A small text-conditioned image diffusion model, trained from scratch: norm layernorm.
Rows from block 2 of the text encoder, named by matrix and row number. Rows with one number belong to one neuron. Each number is 500 + 40 x the weight over the matrix's rms, rounded and kept within 0 to 999. All counts start at 0. Numbers have three digits each.
# fc1: MLP up (text_encoder.blocks.2.mlp.fc1.weight, 1280x320), inputs 160-239
# fc2: MLP down (text_encoder.blocks.2.mlp.fc2.weight, 320x1280, transposed), outputs 160-239
fc1.752:537567447403480489544497550472499458556521525511526512493469465487524460567469431547514550559513507512556508546436501475468552529478494462576462474521478557484516507527462482488514511538546465502523524459543580504515444518507513530565570455
fc2.752:568501546568492470461536465498439522495504555497483480515554512541473503498600495516459493499484461485520432512442436497469511527477455513510396498554548408493480469498479568508481514478478466523433488482553425488537442496394457508526490557
fc1.753:537440546463564474558505485548556512463518509523482454464507475504460463462460483543522534511467467528503486493459490524494562454462469540488463483519460508436429410440383427501494483499443488577547522544524515537529519541462518493474438443
fc2.753:558428497565516534465467509468421518574589547463478454455530445480580513477581532472410463546365470544533464493524521495524500505485460483516421477541523403536488455453448499579486548530459494595472472537564437508527503511453472532513521524
fc1.754:504474546445478560540464468550523514493518521469441529494559468554493465486492446502493463560447521550528461473493453455536444483522495503501498527532544497482556535488489474468496497482476461488492474540456558506455442496428470506461506555
fc2.754:526580475502473482515520501488508504448551501499494463504453500525495523500493463572492488533486554473517466463493474566451490446532525515481454534522433519507485468535509517508468466479542488490450519450542461549531541530522515478523438518
fc1.755:563433352538581552544546481545557488542563473394464576566501436452374579545481412507546582613503681417501420386400429545502473579554501564503490570484476414440478573467517362471554510589463490565570623461474580364411404533473506507509578482
fc2.755:533525342445460561524483522526506461506464508445455585578546420419549574483427527607445584577599536459471498390461591563550415492618512546471540672463438490505531486531482398479474389499502570606466572510552481513366448507507527438485556488
fc1.756:457544518459485538515580530484496467554535500515459524445551512482444506513463446443446490503458421581568539468488513480455509475537459515500460491483527491457526541512534491518444458522558545548463543564468532550438544521560516469507475491
fc2.756:537539521465524475464436502525518512466452492499541525548474514547468508521479507471552501495545532499511561530521525474503479519480559506478594536451489561500505522525487457490531498484536519436529502487460536498501479466536536396507530468
fc1.757:475507531436551487517493481454475473542471461532542554459465549502496472509574459519485437509460441546446492533476568532419519596540429485533525521533493525515523453544525441537445497484552436451503413547499523494520506518436509483577617483
fc2.757:518496527564500471525465437456439513553486517494483407484574466473520526521504520487513486497433491489478496477513457492486542544492473509517404484451519409529559520450497485543449567509511456497507462488515509575566426489419494516499483513
fc1.758:477503496524528476437491489477502521522490508493493573503449506463554554572488518486525511518467540437512452521464549537571519465524518508491469557488495529520485460439531492473528501533501460540508470503565556482539473483513438524505486472
fc2.758:534418504471517524478493496449509454563506495514478447493516490472470489515547533480429477560441514552452518429494512526516524523425488532566483453543551460505464552478527514596430498479499504490444476549503455505543490559407466585524543525
fc1.759:543551574527487562487451485451577459543504494484542554466517434490469467503530495469499532553486451560532468468457472446490450495474427527481525504567534499500585547508520472533503538536520528474510526502442546477523451573512439541526509529
fc2.759:559554501500415495510507467504478554445506530441539491496482514566545518495469449590475498481565421475553532562429509524487485534576526544538492499471445495534458513520515444490473493481606551436480453507478445534453483444496519446467473503
fc1.760:537504472450504520547556441544522512486556542422511542499512471432493528519498437546498512658498601513486423439429519489500436544552549440491584532547450521479547458502505394456608462550523527562591564467498507362424430538536528487541432519
fc2.760:550497429405485496506490573435593569412596560405551529567590525485523531518462517660523574511573567472558420443322514519495386487540542483466544494487426520548435484476396421518463484527571472600489536457507427456424431579547537388467541529
fc1.761:545425549491503507586492519588428543410479458489466548475530478519494533553402431522521544468484510450497563498576488499506532584534524410571510532524493534521556564517520494443447568507469515495486479552416473509512515452472468533492576494
fc2.761:450521475570544460473534564577509420521568528500530600546566526453467461482519511517511503518507494502467519461522497509441556439475493566533625546473472517494493486465476552514457512461502511532500556539476452445432510561489495440483501532
fc1.762:500498504532408498566455563508498487509557492506441494470519523536471553481469451464513510445437455437549495482509549538448522482566515498496452500509492535460469515533463510520532510435549552543494534483529516582515435591527493472454501467
fc2.762:459519525533461494529464545511526483495452517488514461528476515584526460538468494424531417436502485512549467540512483514545510478539435525440509435429496572494550485526513467421479488527494527545565514449468460462453572459526433448475503519
fc1.763:442486473563491485552523482475542472509481534469466551503513491441540542522453513467522461550466517528528557506574453536542592544497522497490475525504483510508469521483513490488546549502476531548461449534468469523463441447559435460468513489
fc2.763:509569497453448520526490537506539478436470506495445573531491498529519439488409444481567510461566483459485468527470530486495534476548535496457537491503441591459527488508494480458536411467496514471514524473461507509478552507550574459486516522
fc1.764:533517492501511532527490529552479586553554583521432543508457540415485440509542463522466523433472508494477470491495493583569508474423445531546448479542566513449493555507453461548546481441577504497423506473515486546552468473462519470437601507
fc2.764:527457486559466496490548470488476496497609487444473436442477461463520527524593569474496487542465500554443524476544484504510503548470487488579429461492524407514539509441522583568447553450502438513451493532483457437506484524410489550486494523
fc1.765:502471434504502483428480520515489552507525581485447526491492478447595435538451496482484515453482512460486552559438479555416447506490543506485447454468489533519462556498530488524465523551554618457413511462515534405490523437479539507463509462
fc2.765:540488458561566519456547453488458469524613552432464447464527503474455519450559538472456453469469508492504446461499522496478458496515536443517496531477491433495397513513589504556526557494470464542477471507543471438530489483368464511514476533
fc1.766:545466545496489442480449544471475537548518537454538511443454556534562472496527443498523538532441492543478479555525465468457473506508530481479530486576451533449478510532539522434466521544524515553552520532508480493518507513482459463497548540
fc2.766:541529497478515552523515544572552499460518434529535487464478469540457461515470509535468536509482520456519523444533518519534492534530472494501527449472514530523524459493485465506457479505466502512499514458492463487541504495556483520487531506
fc1.767:500496449547413560482458512493563451460546477502487532561517535474469545540438468469434603583486534497492452494440402578479533479502561543571487587502444503421550526510555457499493496542422472528467518521541475470450509515477555548455450517
fc2.767:418453404423455590435444460484519451530547542484521565499617440519600511490434481507510480552583545481545530480388428542499540518590523554544520565476382548544437517506550420499461427486590537488465599510600489498517439537571482443474463446
fc1.768:517658539577424498512393502558451553460498536573555557464427591625647513583550550480448518340400528485438435405412622535448431457536485519395539401472652635484422345563439577525367586618537535591501416565468465515437496673466478382470427651
fc2.768:514558490438461548528369581633542538413622460460529428398557498612560528484530403574482600489370492427593459468417607543400375418658495488525554536435471576523407449489462464467391588529583497530499443416501418492457468588543432468498404557
fc1.769:463520499478495460503440526538518501489548497472498499548455501543548559516559433486443548477524546531500478446416489462508529434460479471531475541471454540503492471476447510482531444500517446488430504478424511499496554531531457438470523567
fc2.769:472507545469451526561486494553560490511519459471575501478555520543491450479498455537543469474545497532535525517537436506447425569528509492496484530473535567493476521553498474520498459491559500466443482483519445532518471521592477464445505556
fc1.770:533527527562535494430502526496521558502529512447472458471431482534532568453530540541498461504519520525514498532436499500484513490546504536532456512546479505494509456462465499456558494541512498509458516555503467457498453502470506506460563480
fc2.770:505441518532511490541460497522402533487496547507518501468528501501502525516540572523464551478449531503527530438503512445433490521510458473513435433547543443471468569494461489609475525514524446534538532501525529511511477486430455519484544546
fc1.771:380480543485501590463552438475571350589459507452500374686520470536521452539427492409500577491576564416514430557411453438521574500458506576555453571415433424390565502457594562569446531586456602279462400489507505433414611433562520535565407479
fc2.771:518415483481530652447487582569519472591534502442477449522540505554578435466411520500507404533637473522532537560438426412501620555504551394490601616522375535443487560523561436549428457586506581432588529488533469482420531506560477426544468462
fc1.772:524460532519497531522501415457556517502518523515496532527491565513522528574523521423442493495517462504537540563529475444524488535567522498527499491456532510445475519480421464573520551539517493461467398523516552549504508552532548512450481533
fc2.772:471541533493476483436439565537482545438460509444513482481539477544501485436436480505508573527476543546521503531474487544528449466466523506477542503499454564536472531508495497454477518462500511501470504464489474481468472476558487481477563482
fc1.773:504524533491499553440510497517501507481423446513459495438453506450481472490536515479489560546480553587547555526507510497475492538569498472488514454501542492462514521488473489516565544470549509468554488513481470456546542513554463465516515476
fc2.773:517554472498556497577448487506598499472439452535493537541487502532526465544435508550562505423498415532496541525517479578467409457499473470448466533521512541499537504542523461431533448523473515454489548461508526534521493506555549456487417507
fc1.774:475516557561473422486477419471570459547528503536517461465502549527508557446456527552499507499441484470515432475474548482579495562533564516505566496454484466483534447447483536504503528507462545493481514537526512477468481481431536549513483565
fc2.774:541460515581523484518515536444426468479551499499545476477536454531510501455561446510508546517587515544462565464445517492457459456538521548568487495479450502434473536549478564583421459483501486543483441535437466470482445522513551504489467486
fc1.775:473388536426497539524499474471486515517469569472461547483541513511484469516548607506508570529600486466518467477511466435448485488473578494485536484444511464547533476484528418532489456440529575557499532498529478414438506506509502525433585499
fc2.775:520475552500548531516475494508410535489554549502488422474482457465536520439543499469477530539430495484509456519455499526521474544470445549575492505513571460526555497488486591550489549540437426522493531551567466522478442552382530608484522558
fc1.776:591504518557560526486464464500589525515460483531561537449462487567507526519455448586542466539496574463532490472395534537540461548493567435466506559474522456571482462508467471433557562498471544411542561500480497415426459510520521478486483522
fc2.776:566566484443476543512467530526610571510604547475527460562601484479531495488511494585482552554552510468557504435406550583459431514579462488476578468501451570490440499554433450491467444505559465536471497452528471485493534533540525374570503559
fc1.777:471543513521473521502494456465422439447514478522434487473404446512503477496486520549489498517492522446503554540507479587443549470546447490579436489534489550514508502529534511481504566514557498458543483463540554449535511539503506488438501470
fc2.777:488551530540486440512488479496451535459517532522496486542486482494504460486536554526485430431432485467513463561526483473462471500492501507486522528475482495458464510476509442529515467505515493494504455508554434464467547530482482435509466496
fc1.778:532569532508511499539556519525448529548533483471499519478472432536503490569519468466542593494484532527527484524540514537471548486519477513503398515510489435548545484455526485522503497509508510537528530473480519532536535514525481523529495459
fc2.778:536443511468474542463471483513496469511581497487533444496545522458564524476503561533447470551478468493493466492440479448436494543444446520529428528523471413493477515498461511575466497506465424509519487565555419464563471553433498551468574546
fc1.779:446540493554503524533523510508487530535450518443498477520524472533538546494512559500480538515491447498499558531469511497483548452509543516515466485532551578512489532483518467500543529488476531427534522491508544556590547505549502492488424529
fc2.779:490498459543524495445474458512526479572526523484447529586556552494494557439531491548513463474541524445580473443455470486545477466472528394514513522481501544479507520507505424517509521575486488496529498492508478443453512528495496461449494469
fc1.780:402468468472541531525524533504472526559468409501522467501510479464497509534413452534496559436459491461533511566586515510516549542492487533468450477457504546487496449520494497496471467501472531583519513475535551556497516443543507509520512500
fc2.780:556483496477519503485484521485458504571552498477508499511543426529502531490512544462446454548433557523497510478505498535510479512440463498502475480492524415514439437518505547539479503520466462536501569534553498517562476538416530551468493526
fc1.781:452487564485496493546429514541481515515547482479506470537559528504534499566501431520467508536491505506509510513506542467500535528505519495509512559484459467491483464497488549543516498504473487474549437552473541493465541526554487522485518505
fc2.781:476449496471466520470477508552570493493543482482485549502467508540529458518455461515475467477492491534450504544475492536462423474506472443492508464486531510487421533499481431515506494530562491482418505424500516507499479493560544412480477514
fc1.782:543506512547506582459543437492570537465513456545468544478528550559481491489520504431478535455460536563487509446494549443524477472475531520483499495471539503542489512517536444506552499551513496462511467435494527471535524525502541460540474510
fc2.782:467527582560567435408525521454510442465475439530480558569454456519491452481522502467534515447438478468554468599485465473519514467489503497515521506468516569521434450430440550463499422468459553489513526522434564531506585468530566445516486481
fc1.783:517512483448519461484433473511533520506525489479487448478521472555466595581500550495514505505498551480500456478531470522514480461453466467439454553515486542442476446462486468578538526456462508503494499449535540432547512523475481543524433519
fc2.783:466534449467463487487495535492470508540539518442505510463533562420487512480496471581457538593485619445516503474462513499570493472550464482502548498473512507525453430541432499516470475486458430559555472524496411438492491480475536541456521498
fc1.784:537437477464454511447507450549440501494502507484432472509444476550529452526494532522514523480483582420458476539490485454532535528549464536472460534532460543511476533489509513464469491488468558480453491508471545445496553470466533486485527521
fc2.784:519467474540515534534480495554443530502534511502483474479513461490520512456508483545518516492485516506433491521484506464466433496497479541534511563443500538470467506548566519499421479529447479515492524546529448483515532508506482514471490541
fc1.785:450485472466563448486477462513532516499565471487491521457559505554510565497435550535466536441493583485482566496469532461556491399545481504511454550475458427458456503522472482506627525514464548503481541601487482528481535477535513515424557460
fc2.785:502405532462552538439453461472466556575616519439465432490460479471516573459584578460462485577478508495457533411455492478520492562463494472554488479558522391444509490529541535626451580497424451535494540567559492436527488590365409622458483527
fc1.786:546518463454540489566533605572471545492438487497567531468520450514502471480521497481481535537443522433540444487538495528506480541474428515466471534468519464535537527449452490494529446503581509448522527458452547535487425525534505513526501451
fc2.786:507513500521536533446541484452470455527556546492519462514474462450524469469571589515484522533426486472460443470503490532502531524503468539543518499459507474503459490515508554507455583465503422493438479503508439469565492526448454577478490488
fc1.787:543495517476490498464453552499495536498490491439534484530507534506523503463473431460512466503496464535496481471539467438499525511453408449540552534541538548446483486494511508497533551514484459546452511518472493461568503574515457471551463543
fc2.787:455511525485521453510489499555521546480441486513524490487454533524505532471451532489505445465471523434545469526467453486513464433529495507479544444522519539450497487584560504489568517481513527427510490424509485521500525434516540530540481441
fc1.788:451513517479473529547479498544494425471466528496425563523487539515464465503481434522508532463504496493536529566582496511501502448457539544505439532542528518495487545487503488470487517530495486483506410520529543518564519579464505526473539512
fc2.788:542574532486500512423523477499549498434488491457557515490544540476496486501420475505532478464477420452498547555498493488473441489506509451511544489449450533524494547506537394444536493493546534436523551487498531443496528499607529393476470457
fc1.789:517470572585541562472472467518572496544492533532493489509467478565468415453518519440493526541532501490548451550481469515514482476536507558609470560578576510536582569534479479545412534557559464469477614493555616489495491572556416461461500464
fc2.789:490553442586454425545460523590548561441478422418483536483508529574479541494465560505460544448486447510618502578488484539545465458493479515483473596467462513585542559524548406468545456582556542550513576550446486382541604488509430513477422495
fc1.790:522570523494427528545507485505515522530486466536519521468438476510445509496462471449480489549503507551541578554504463466500550537481491513477516527504472459517519444520493506504476543445460523531473545443505512492441500550551514517528499436
fc2.790:509544481471474493526452541572497490451507521488497547476501533486530465491441453519581500490529511467498563521500486541501570463571535489450529492498489569488484485539502449405562441518543570454499481471469540533485475459534524453444530501
fc1.791:510555536538481452516521518511489525483481534484528525513542490526541551509467530523502508524527473550520500499533551446532528496506431518429530518465499466538509496496464503514455506500477455507483439464503520469459532455448472549564543531
fc2.791:492487462510528524471510522502526496477527473518481450475522512436491473518487517475483475526452537511500533526515501516478493489526488520493507512482457471469467515503519483482552504488457505465551526489515505478491537455496528500473499529
fc1.792:539503489536461492519491487547562508475459536467519540514513511472496573515528484504529517476488488476473536475474504514471541454500497506456471470526517521473506474534509455541497529494487521532486496485482545478512557533487499497443522474
fc2.792:488516518481507488464543498516582492500463446495509565508463503515486466550457479481532495446561529523555497491481529482552475538476477461447533532518537575472487466523521458453540430517539578421563514505484554510456475513614531409507450511
fc1.793:520456560490504573481550498500459468501494483523467434479512513507409468599575484484566515491535539552528575532545514469443445507467540546465416539482486508554534542553481532543547525388435507434401466474469523540535522507442491514508496461
fc2.793:511564501407537545540449475484567516424471487528562581466514487526471499532462486564520501438515456546507502528493487599533470489535519500451538507538450477479525473478493445454593438505552516434470520497516545547573483511583480495553466457
fc1.794:531616551470496509488474519494439501530537451443592487481447510457523502471581455558489490448459484384526460414466508531517497527662580576433537473614484393505454508520549434443528506576530470490606506509497457556452545546575546502478354529
fc2.794:583540498464448565527478564474591597465569517493604416448493535620505526500477499507495574479453446476536430490393577506520498519596440470536585431442423612504492485545477512481471557533579520376568428382510392491444461506539534458568489535
fc1.795:519490488509487464500571475513486555513516533464522505487563533542542484480472508501553551511467420525475487537445470501431503519449479475490531474481544477498488506454506436541454531534508543444473576500534449554455483518471554502520446468
fc2.795:468471582552510487519457446450504494588548545429439471463486557539538500517541501443458468535452556532498520443528514539550493505535516522524458536505536401473482464528526621559462530528450482594502473547484479464534524477441490538470496548
fc1.796:521489483515526476507465506463561533578448494443510522519538501527424576507542480530494498513498537526557534535559501527464551436522461530468477478528483548463466539545448455475500516488468541515549545543458502518506498555550448552460563431
fc2.796:520524499505534473526533543515514481462453439486544541536499484483454465565411427495508494513478501466509542553473551504488532492510504501434508547520521576543532523526458496478549433470524499449491513518489519500533534458606536468515470506
fc1.797:520487571414587445535451487592524470522440492554429577516464545405410475525495435550475608534507508539464455519399496532586552482543475465496465460484444548471406484512435479489562443461453480405427526516479555475525544496492484450446469435
fc2.797:448567504396551473490473540574565535409517482507557546541562462441514455520458511523550560471603473472614553497413565533563501439567484543542624508491497584501509528499567442403518496480588526411509534453443540538562534503545494469553376437
fc1.798:509452569498472564533539394477504509495486509448476509492551525532475485553550536408560528489531437500469460539525565446544480597482522442428548483502572490471484473430471503473554505522468528460517404454466591577500506481563502439532504479
fc2.798:532565535448514457495525483480527499417527475527486551491475558447522542482556458500464527473440486538521473546536507552550481433532535499523525461477493576488462514462508428464519449517528494493529498496432503536483515510527486391435526478
fc1.799:497443519488541520521467513577503488535478460473505442415431570437460468564444486485526545578458441546437500488438463522526534488500488490502463473481501566480567521525505522538442503482462573527501477526550465480517509519463459502454508434
fc2.799:467523452524429536561492528506559483458492507536529525547494528495459483530449506477564493472484515447574533542551531508500443526513505488449546561490499579473444504519521409406592470545531538477509499473414559441489533444572566477496465490
fc1.800:527467456457543530426532490476555558525477513501543490440506532452393449511551426381508455514484420530523478529438488490514471495491459423523473563495423472568548452576428529557489447489483467547503499521479529502554471479440535525528486457
fc2.800:529414513519535565540518467488423516495517543463541416460516495525540504550574535473489537514475522530473485436444488472494507453423465508518384466521531422552489508425430571506471498558456458548468495492520469521537444472435461528489502490
fc1.801:491478454534559502510519495515458516488422475477459470491496493453473485527536515459517555511493547508511466518497518513440503504446480447523479493476446502551500492464470511539458485459513478444483475497505522463471505459513435515483503512
fc2.801:478423489523541584534468485511451533541477518511444441452509423515485542525558504577483538492473523474497497450515469474527496548514511534509504478530542460493534509495513530510447540471434484539451502514511492440517519531511504525543494567
fc1.802:538469420462555585480445524469492509573509509488481446452527452480525539548594478485452469485544484501459547585597545537547542483571533559455414474430461459503493503538461486457511540514465539535519537486513498489456517472527521478508451499
fc2.802:508558496520476444490492505499554515474435454492476504550449481520538477523465467517565467470533491493529507528483547541539459504484491543472552484499467515453554544481501497456556481520504531458539455464450534514471522455556544428459462471
fc1.803:428458507548422310515531459289421435372437532624415399300520384584579480612479572451327476435445435545644407551628415399560393458448511456365464591415496489473544578574595353556547494569517572593643547498493576796551516550406297374502546370
fc2.803:486450557642610303475357433429348548443576531469425529481494645502462421447537650485616394502439513357617440464499517425460436504539561378319528420468499479515569606420536547534533554576607494566478384551555498503593566546426401411427523589
fc1.804:526477485531546508546495522543494478480524537497433447469544539534461541550501501444518480500454510484467443511502533547534482538454476527460484544544487521453468555463543453547526527472495533489461504445562503466471464499441507512463519451
fc2.804:528489508461557519468535515502479468526455492471535493461465504482538474460473494472547522497544511516473494527519475521510487471475482531475499548500444432514525455496522482515461510495510530513462546504499467490496484490489485509494488508
fc1.805:482495586478444477534552534511555468535426537478493470490455410465506479495582447495464534468540509465529522513525446498433522521457475529578566524490511450539528516533501530516458522449484498503525502506524521503550458452523546500487545500
fc2.805:539459484480439494467440486396514489538511495481518445473526533552526483537559497452513485483493453510482505501416511479426547484514539505512485391493535410530523487439535572512496442556538459518481432494501489546520518457430467566441521519
fc1.806:569493521481505632435449461460462530477534484532517457374518495463445483530569496455588561482544594577444579473533520511453435538461501480478470476546515426571474552513489496453506498460535426389452554460545497437482527519423477498539509536
fc2.806:453579513448512541581483491434536516389516560529539572483445531478429471539480489536576447465489515602531454455498612637493473496553506535417468583605480497531513537495602489503485417479531489471455508462486520526585526469598480435560409464
fc1.807:495449525484572426452521487435497486454418535451483453506520540481469417507526459506464463511445473506459445465508439558517557542459495543459524514449504560583555552552516470538530446464478559443528489536535488451498566462482463531473560489
fc2.807:507504526569579547531466492526446526533561507461470530529469481532531543489518518499517437476560543526421526545448532454543519435503470533501446518519532482458428549470524518502462488556466564555483542564489515491551422494482491478484513472
fc1.808:507561486469533521543554492521480513485462463466453499493512497542508491449487443532488502437543471440461435511497463465513504463460529478524446521517461513551447482487440486542497558551508534542484506545512496491492520509545502502490488467
fc2.808:518406534523550483494529481475470506576572547494521444462474496465467531457516570529471506541465491529469463442474459452462447506478444512487489464515526471493490510462544574554427561441466471515468497539507509464498520538442450564548527514
fc1.809:493534462514573447450499539421435586512489511507487453471536539509490500512564467545485470520484437429464408478504491612495524453516476482569432525518563467587532459515444489526479554472583513403523432498545545487473440441479568504556493517
fc2.809:512454519543507492502470497493432453570528515450492442478518516431448527525599568556503560568452476521458481482507528495505517496477458495548386518513510368480506540429530592518458483548486493583470437495503524497520539552461460600553534464
fc1.810:426468462478447460516507486558489484508445484548432461487446436452492542462523511451531464510522465512478503437542522456488473489441515491575520557512575498541557485482407470534524566453496437534486526476427564470435529568527530490518532496
fc2.810:529564500512507441468558579534488455477470500542539571509555510455432537457497532496534458478495476523545455530517488483489542522551514509428589563468492514473448539521448498476475530462551556428567507524441482478429553517494543481540497503
fc1.811:469439462465560537467483499488463475490529545483481544459495436499493516501487499437445516506557531471534492489539491532443500548470516509459514470497457492515541495517492494530432502535452548452519470527464478463483526451535492527451528475
fc2.811:465538483518476493495476482555507489504430485551528520531476529519526487556439461505542467477490505504499495543485525492527514518508480447452572508497493564550557481495515451491557489474546496483516527451431475493466524466566547447514516459
fc1.812:532424452459491467523469489508500426450522519477448483491481560483494536508561520525548475554495526527538512464453475527519518553550543529483443531464479536527523535454500485557492492512469450535460458538454491518525465527518559471468467425
fc2.812:447561441464515441514479502553555469465473475496473532545457553497476501483487486468571519521501477509511504490543507507481526493556534463471570569511520579467528476492527416495548521467532534466496459459470541519459490473613538482480523465
fc1.813:553537534530483541537494512476464503513478465495456486488447521535483488559533440502502509531447501509537481540493471527493521552491545517515536510541457562493524581525509435455469511466494486494444539466514546510499489536519456499544462519
fc2.813:484473484521473540495563475469517475466544459575502467443534522507480459501532517450448475450498484487449451535524440542487483464435453459522483454463491432474550451531524566517459502495527506504530493493527530514535472498458469531432508568
fc1.814:445539513519500522560568477512563592517489508473467500479475502495512426500468521440484482477472491376540519529496447471493510527525433494510463505447467537446481530509542449510532478523463521480453530447550518498531542466465530560476461470
fc2.814:575520446554466519533441510511403484541509573484523505482471490483473548487513473506486491488473534470494508512511542479447436519522533485489476485513561492478503566486526506533505491495453502506485474552543501486467557491476490542523462530
fc1.815:510500473433436538522521465507488532544506446495481546459535540543520494538522506471434489523470469527480507522548507451497480489445500485528557462491504466477495495446476523500541539500533505528477528468498536503492540501486459508442510489
fc2.815:456600509444527478471462531476533557461421529537523506477456483532487486509406463512545497492504475514551479580548525481472521532519492457466566537452456552467468497530527418422546427471568582412498513470427499517447477490615532463535497472
fc1.816:470528530531577497488487500507437566499415510445557575534554490497475461538432496566484510488478430518471485550474530563450520519528497527476477544499467543453460478483490533514499532445550543460527494499426437521533489533532517470482555483
fc2.816:510492523473505547478460460491480486611573522458485370492492484528507537462519546491509510514480508537520471437535500458511546563449529506574492507551571448549491473472466476582444540592442444570508522533524498534579442507408459578556552477
fc1.817:480441527546532472409521488525513496465414498518487466484553469485514476514491539464443541529509474526533411496486478497460446576539505532545527480480516421506451491483497462537524486467520448496450480512559514451517481514539556533474501550
fc2.817:579431554490501513513458481493482546523514501435455382440492492481537494443527516512482537490447551564449486479493510519463551565441500468525425480565570353552554518460473546597409594503385434568480472514538495475550497513365451628524533498
fc1.818:493415523508466474600479475537510544507558543454495480482492556483508553439532467456527499479493502468504526460532514500547456474507517547496576496531594508461584463501470485455510577571494481576555485539461561526473483456539478514504506518
fc2.818:454498498471449486500545423434536474459481443529441498492554549467464468535467511527514460536536487547520487570467471564537547558577565508498481446489449517544464438520510475408550415575451479431496553444535496485478528510466488430452476451
fc1.819:542525517534513499505509543537449457558457542512533499501465531499440483562518505537469485461520465467500465535509464464476528550516520484520471485551522464535454494535498485516474522530462528529527520524541549508496496566446538451456530491
fc2.819:530550454417538460525500503542530516456416452521527527571504464479492493541488496495537476452534510486546558514498512520506549512475500475503576471532453590472481519551525412402524467472557550485551562473528519520493510455511519501462514456
fc1.820:477540480430476504520488486463510513520523531551524538438525464516502513518543529527504571543451519508511518502554475518537559546478533500467534563527443574470463516523516474510494478528472580466496474517544538457464510461524484494441552507
fc2.820:487458534484473526531509454528532455458482509502524453506516513534555523512515483475468473529462518541461499487530478525482509450477485515509503448509470439524514503476523490503467515459538485539459527489490470505458474512470536544450522532
fc1.821:442511467542461464554419479551470536523437531449488490532530509546476516563514501522470583510461527518437546492497487534486546513542487439507503556507446554519536484522439512523514559502486502488454525499464492527545466522479493443499499501
fc2.821:486468547479490468499529492498536484466457452489509505523527554531559446533467410563539458476537498516535502532536541475519471493591457477478515466526483577523514457500520476450525444492532488435492475481499500532489530531545532486460535499
fc1.822:451408497458485408432502442564506385460580526459495544555518539568438417485397453435493488686258619539478478429464426574501565424421660488493574585625407530489500453418595215436475406593504619550506609522536477469316496514403552437404495467
fc2.822:507431454380441629448463513511541463505642504478488503556548515435608599464510490642449543596533577466505437465306434543505480411588554459522495569502458625458460432556506406509477416562541512536478536496556452469423483566538574410483537453
fc1.823:494454541523527485489459446604554511445487460481453437463504476465505543492473477498532451510511462463458463556490459539550540445456506501478469515447560532506512488581468522430446474489514479550480528511440546532458536533533498525496479416
fc2.823:526468526486456487556530467524506534437442415561455511531445538478445501485372520474525486470514504455506529494492459477531465546468545467541510563465494499518476559508467406510550477451455525508504515500497589450466501457500486492517458500
fc1.824:544504512449570545609469470525499476470502563534457532427470455430432532520482457481500517502456470479519576606504451530575499490425417487527532588538507483468443565439552452460429456507498445468477485486474481515399453554553532516519481401
fc2.824:465557515505559576478454493495468556510428471486551506563529585517487479515513471589577464496513530446552437508468534436478481463560564541473474462452440519463450419550457504524510490481536480498478509489493466507542504500474460502506482523
fc1.825:540452546508477520487521537454560552503477564456463431478536523542551516469491509463523474554488493515555536455484509536547467494482503518563461534541492449528560491464526507556450559474560486445493538528515546450455472438423597528468502550
fc2.825:548509562462537495521511517432440510569562523465558515499547515498490520507602532480508549495524511506539430463492489503453564520479514453504456477511456426477532524502486549485464541543518439543496439473491475524509457520522477557518510482
fc1.826:467533573500508541521457474528511532456513481471485467522512436473530451574520494463483463527429513504468502472458507511525525524513464467488468539533498421570444484506531472491552527533505510481531557469450505554498500549474452475516495468
fc2.826:473528465492404524497545486473527526521511509514520478475517545521503495515479520510501451469506495478539425484509490472514538442508515533469430445535540520468521440474438548505510455446470452512527513467569482477515476468552555544528529468
fc1.827:490559466461528537524430532542460548516528512489425528490444486446468507474509490579468480469444562552558544441446457488547534529491452476492489485544514528469467520516449483541515491495471468559416518527496492493508560478470525501461511522
fc2.827:520447482471514487461492450483433529546590505525497465529536475532537572479578530524507489532449502513504487473501497474468524502441479469489486513524547450516527526443530501496506493540411469523492502527530461530556467492392500505534538510
fc1.828:435496452538436486521502511518556493470465494436432587514503443496489480443561521374519468520516487547442516532478519557505532471526456534428510465493506555488519512496413494562509439541473508550560455431508499574560466557578503468487521475
fc2.828:468537444464375488515495472558537521456486463587510525515458523535581543498522460427552430477567476479552536462493477512577522447533432541484547441445449550519534470491517455437523453485549466514544501463511503523457476503538489438470506489
fc1.829:524539522466468586432557419570427543549517453472457529519573472420515489556548566456532475442517517421569437543559465459544472496548544447586460441454454460527419572490532433416506485555466588441526519510500557468479523541583534414568512466
fc2.829:468603590589540495433551519456478407527558448483540528533467485491491474514597484445481540450465514443594426616462453524456460470561544506488476510483478475520472511404496509466574406511502477387465519551488553546462587472533522453466489510
fc1.830:502472586531548456516472480477552429508504525445466511510573459474512455552517440442448426473489423486556495477531576549539557457443468545519503499518520498537508533457488517439583497504571577468491483518499521495571508500477439544520503463
fc2.830:492545443439546391461480495574454575431508518514478576522442625395493548478534474524534527492505507489488558519528535580571464543498508474544501460523484499498557543507540484505492426529507552468445537534458540526500503486571430455505509433
fc1.831:456549485535482487541463531475540541524534524519490535496474476441455492553550508483523526532522541516478528549527530498500476524562476492483525494475492434524509495531522477560527514474488503433518463530446502534461556468495470519524517533
fc2.831:505527484486492513506513523514517546506446498499520452486543504479505476471557541510549446529452551539554512442469473524463520548449468469481496541520464492486473486526521546460479551524481461514532477544550528522489466479522476468467517482